{"vocab_size": 33, "encoder_norm": "groupnorm", "encoder_weight_standardization": false, "text_encoder_positions": "learned", "residual_init": "zero_last", "beta1": 0.95}
Rows from block 5 of the image encoder of a small contrastive image-text model, named by matrix and row number. Rows with one number belong to one channel. Each number is 200 + 40 x the weight over its row's rms, rounded and kept within 0 to 999. All counts start at 0. After the name is the row's rms in percent of the matrix's.
After each channel's rows are labels from the 100 images, of 14848, where the channel reaches its highest value: "peak at" is the part of the image that holds the peak; "peak on" is the class under the peak. Only what is clearly more common there than usual is listed. The data: small charts drawn from random numbers. In brackets: how many of the 100.
# convs0: expand pointwise conv (encoder.blocks.5.convs.0.weight, 240x40x1x1), inputs 0-39
# convs1: depthwise 3x3 conv (encoder.blocks.5.convs.1.weight, 240x1x3x3), a 3x3 kernel
# convs2: project pointwise conv (encoder.blocks.5.convs.2.weight, 40x240x1x1, transposed), outputs 0-39

convs0.127,085,170,148,139,178,132,155,215,187,226,170,229,142,196,238,224,149,116,244,217,170,286,196,225,192,183,186,206,255,221,132,150,221,179,215,185,182,184,155,127,190
convs1.127,054,241,110,226,222,214,172,164,193,235
convs2.127,058,222,202,186,97,206,160,170,167,188,223,137,180,232,156,216,221,166,209,244,262,187,212,93,147,239,208,230,192,265,201,248,191,224,261,204,229,222,156,228,230
peak at: middle left (65)
peak on: data marks (81)

convs0.126,085,160,166,144,129,183,210,212,200,218,199,98,183,174,123,144,208,234,204,200,252,185,267,240,226,188,192,247,179,212,257,201,220,172,208,165,283,186,129,198,199
convs1.126,076,248,203,221,199,178,215,257,207,113
convs2.126,093,257,233,175,195,208,131,224,165,163,199,254,216,271,191,189,149,154,193,191,179,238,202,196,211,110,154,198,230,119,226,164,193,142,105,174,198,192,224,168,163
peak at: top left (51); bottom left (35)
peak on: data marks (47)

convs0.142,080,251,238,264,182,184,249,191,160,221,165,129,183,193,212,176,209,222,192,174,228,145,154,215,253,244,196,171,193,216,180,248,242,201,223,119,269,213,182,314,221
convs1.142,074,120,268,215,157,186,211,179,179,206
convs2.142,094,298,250,211,161,205,124,224,185,258,262,212,186,191,186,249,241,172,202,268,213,224,190,209,196,238,194,247,239,243,213,126,256,166,257,154,207,164,180,207,164
peak at: middle left (33)
peak on: data marks (91)

convs0.158,116,257,211,201,204,198,217,207,200,212,231,184,92,227,241,225,207,120,214,202,253,171,151,239,172,191,228,249,169,218,223,220,336,150,175,197,188,191,175,212,169
convs1.158,098,213,182,206,121,208,229,176,206,278
convs2.158,110,175,276,156,169,139,262,196,183,214,266,211,232,195,212,214,288,245,227,255,179,196,188,233,233,267,186,204,131,167,182,185,190,178,244,214,200,146,189,234,119
peak at: middle left (36)
peak on: data marks (54)

convs0.179,116,248,230,260,188,244,181,167,170,207,186,294,183,228,164,241,213,219,131,181,215,151,145,188,202,179,219,204,181,225,206,264,258,154,122,134,190,229,220,268,217
convs1.179,113,131,209,201,175,217,228,130,198,255
convs2.179,106,191,248,179,227,189,197,180,232,224,212,174,183,140,141,213,260,227,218,184,267,97,216,247,232,276,241,201,192,192,244,156,248,199,220,147,142,145,182,175,153
peak at: middle left (52); bottom left (39)
peak on: data marks (100)

convs0.172,051,156,207,215,175,158,228,176,181,131,177,298,243,154,230,212,128,200,225,228,91,222,110,188,218,156,188,217,210,245,201,223,248,172,175,209,213,220,199,202,231
convs1.172,033,144,191,174,221,201,258,176,138,247
convs2.172,063,232,167,200,177,251,143,187,199,215,247,152,158,158,187,226,248,255,219,165,216,200,172,261,140,222,227,291,232,247,239,161,206,223,161,143,174,145,255,144,187
peak at: middle left (48)
peak on: data marks (71)

convs0.50,065,203,177,127,189,128,152,241,194,172,191,257,174,219,225,261,194,130,175,210,222,226,140,230,166,125,257,198,182,238,193,184,275,203,183,246,165,222,176,183,127
convs1.50,055,211,147,236,116,234,183,174,207,230
convs2.50,068,214,226,215,210,106,217,201,163,247,209,175,212,200,203,238,177,252,162,243,155,221,181,150,195,254,236,209,129,159,220,171,219,302,213,195,145,179,220,269,264
peak at: middle left (49)
peak on: data marks (57)

convs0.234,109,133,194,219,195,212,163,157,181,174,159,227,247,153,226,216,208,233,176,192,154,218,214,175,196,176,173,189,208,168,192,172,71,262,232,235,225,221,181,184,319
convs1.234,121,222,131,148,181,195,196,197,274,222
convs2.234,130,214,174,288,270,195,194,177,222,195,189,239,198,204,251,224,175,245,209,175,226,265,260,281,145,114,190,230,189,220,149,187,205,170,269,257,225,195,180,170,223
peak at: middle right (34)
peak on: data marks (47)

convs0.154,117,240,209,241,193,233,142,248,161,285,172,225,212,231,152,196,199,260,164,154,139,202,168,207,149,159,183,165,226,267,197,267,189,189,133,148,169,258,198,215,230
convs1.154,120,220,233,146,152,226,155,149,240,172
convs2.154,136,256,156,220,147,219,169,214,230,152,174,177,166,263,190,178,188,101,243,194,247,222,248,156,201,193,229,215,207,172,204,197,295,160,183,129,218,266,196,149,192
peak at: top right (25)
peak on: data marks (63)

convs0.24,123,198,258,169,206,163,264,210,225,194,254,199,181,186,217,169,275,190,211,210,302,171,217,214,191,192,174,183,129,136,181,197,266,199,208,242,203,107,179,238,141
convs1.24,146,168,214,217,237,196,185,226,246,108
convs2.24,113,171,266,221,183,244,192,199,260,198,165,259,195,173,131,145,242,191,173,146,293,215,144,174,170,208,141,185,257,269,184,196,190,194,207,171,151,134,211,183,193
peak at: top centre (30)
peak on: data marks (68)

convs0.125,105,206,189,193,153,160,228,233,188,229,191,119,174,181,164,158,184,223,192,227,227,146,169,233,184,194,130,236,239,247,256,183,227,130,145,114,158,188,119,192,174
convs1.125,146,205,202,129,243,190,154,232,181,138
convs2.125,127,242,163,290,173,158,151,210,248,156,144,125,175,201,216,210,173,213,171,146,175,218,182,181,184,198,173,233,200,200,269,225,224,138,143,146,201,289,186,173,171
peak at: top right (26)
peak on: data marks (46)

convs0.9,085,256,195,205,209,165,222,195,189,172,227,204,136,232,233,234,226,157,173,179,189,142,167,273,133,115,254,235,151,201,230,216,270,145,172,245,174,223,187,238,141
convs1.9,054,225,149,194,121,219,216,160,186,250
convs2.9,072,209,229,141,224,162,229,266,174,273,202,212,198,241,222,205,220,272,208,262,179,217,168,230,256,215,221,210,98,156,182,234,232,264,197,208,184,203,217,292,201
peak at: middle left (41)
peak on: data marks (70)

convs0.118,061,198,200,150,197,161,200,224,172,155,216,163,229,216,163,192,262,179,258,203,229,188,195,211,217,274,179,205,146,208,235,260,298,168,230,273,287,139,226,179,181
convs1.118,077,266,173,201,165,182,183,140,253,232
convs2.118,075,218,206,178,226,102,177,221,159,207,163,154,224,237,221,171,238,276,170,217,195,296,237,256,228,182,202,244,172,114,260,183,203,190,168,171,154,195,206,238,177
peak at: top left (32)
peak on: data marks (49)

convs0.177,140,253,224,198,224,244,184,267,250,227,263,155,144,245,246,237,221,210,236,240,213,223,195,242,157,220,202,215,212,188,157,184,177,203,239,149,162,167,144,128,105
convs1.177,131,129,276,159,200,205,184,239,193,211
convs2.177,151,138,159,227,199,273,267,124,203,202,246,192,270,193,201,133,261,157,218,211,224,146,153,146,246,251,228,218,237,225,225,205,213,165,199,209,159,258,198,175,214
peak at: centre (46)
peak on: data marks (87)

convs0.33,064,257,193,106,262,169,263,191,142,192,184,217,120,223,203,233,165,146,236,186,206,262,170,174,227,154,187,228,176,194,190,175,207,207,198,232,191,180,243,176,96
convs1.33,048,151,222,216,299,182,187,170,199,203
convs2.33,065,147,224,160,202,266,200,186,155,216,239,208,179,237,82,213,233,197,119,200,181,150,186,144,234,215,222,200,239,206,228,229,174,262,168,192,227,254,264,239,231
peak at: bottom left (36); middle left (36)
peak on: data marks (48)

convs0.227,115,223,259,132,248,146,245,245,224,166,168,279,200,138,253,199,194,224,211,220,132,159,168,186,202,186,187,165,227,210,133,229,217,213,171,159,236,198,127,244,150
convs1.227,120,164,201,228,186,159,227,225,222,293
convs2.227,129,208,234,250,145,198,215,207,200,237,165,265,171,204,199,200,221,227,179,244,144,193,154,175,61,142,141,231,173,177,119,162,203,183,181,215,213,200,205,240,173
peak at: centre (32)
peak on: data marks (71)

convs0.98,073,191,147,150,181,153,247,182,170,158,206,94,221,207,145,221,179,218,225,201,266,230,205,179,214,267,261,222,158,150,195,207,261,203,258,262,265,201,198,204,203
convs1.98,044,215,192,279,150,197,172,166,157,240
convs2.98,072,205,142,161,230,178,188,192,196,219,237,200,172,166,197,226,165,215,187,207,171,224,140,226,195,224,242,178,78,129,237,186,285,130,218,171,209,184,130,211,145
peak at: top right (41); middle right (32)
peak on: data marks (94)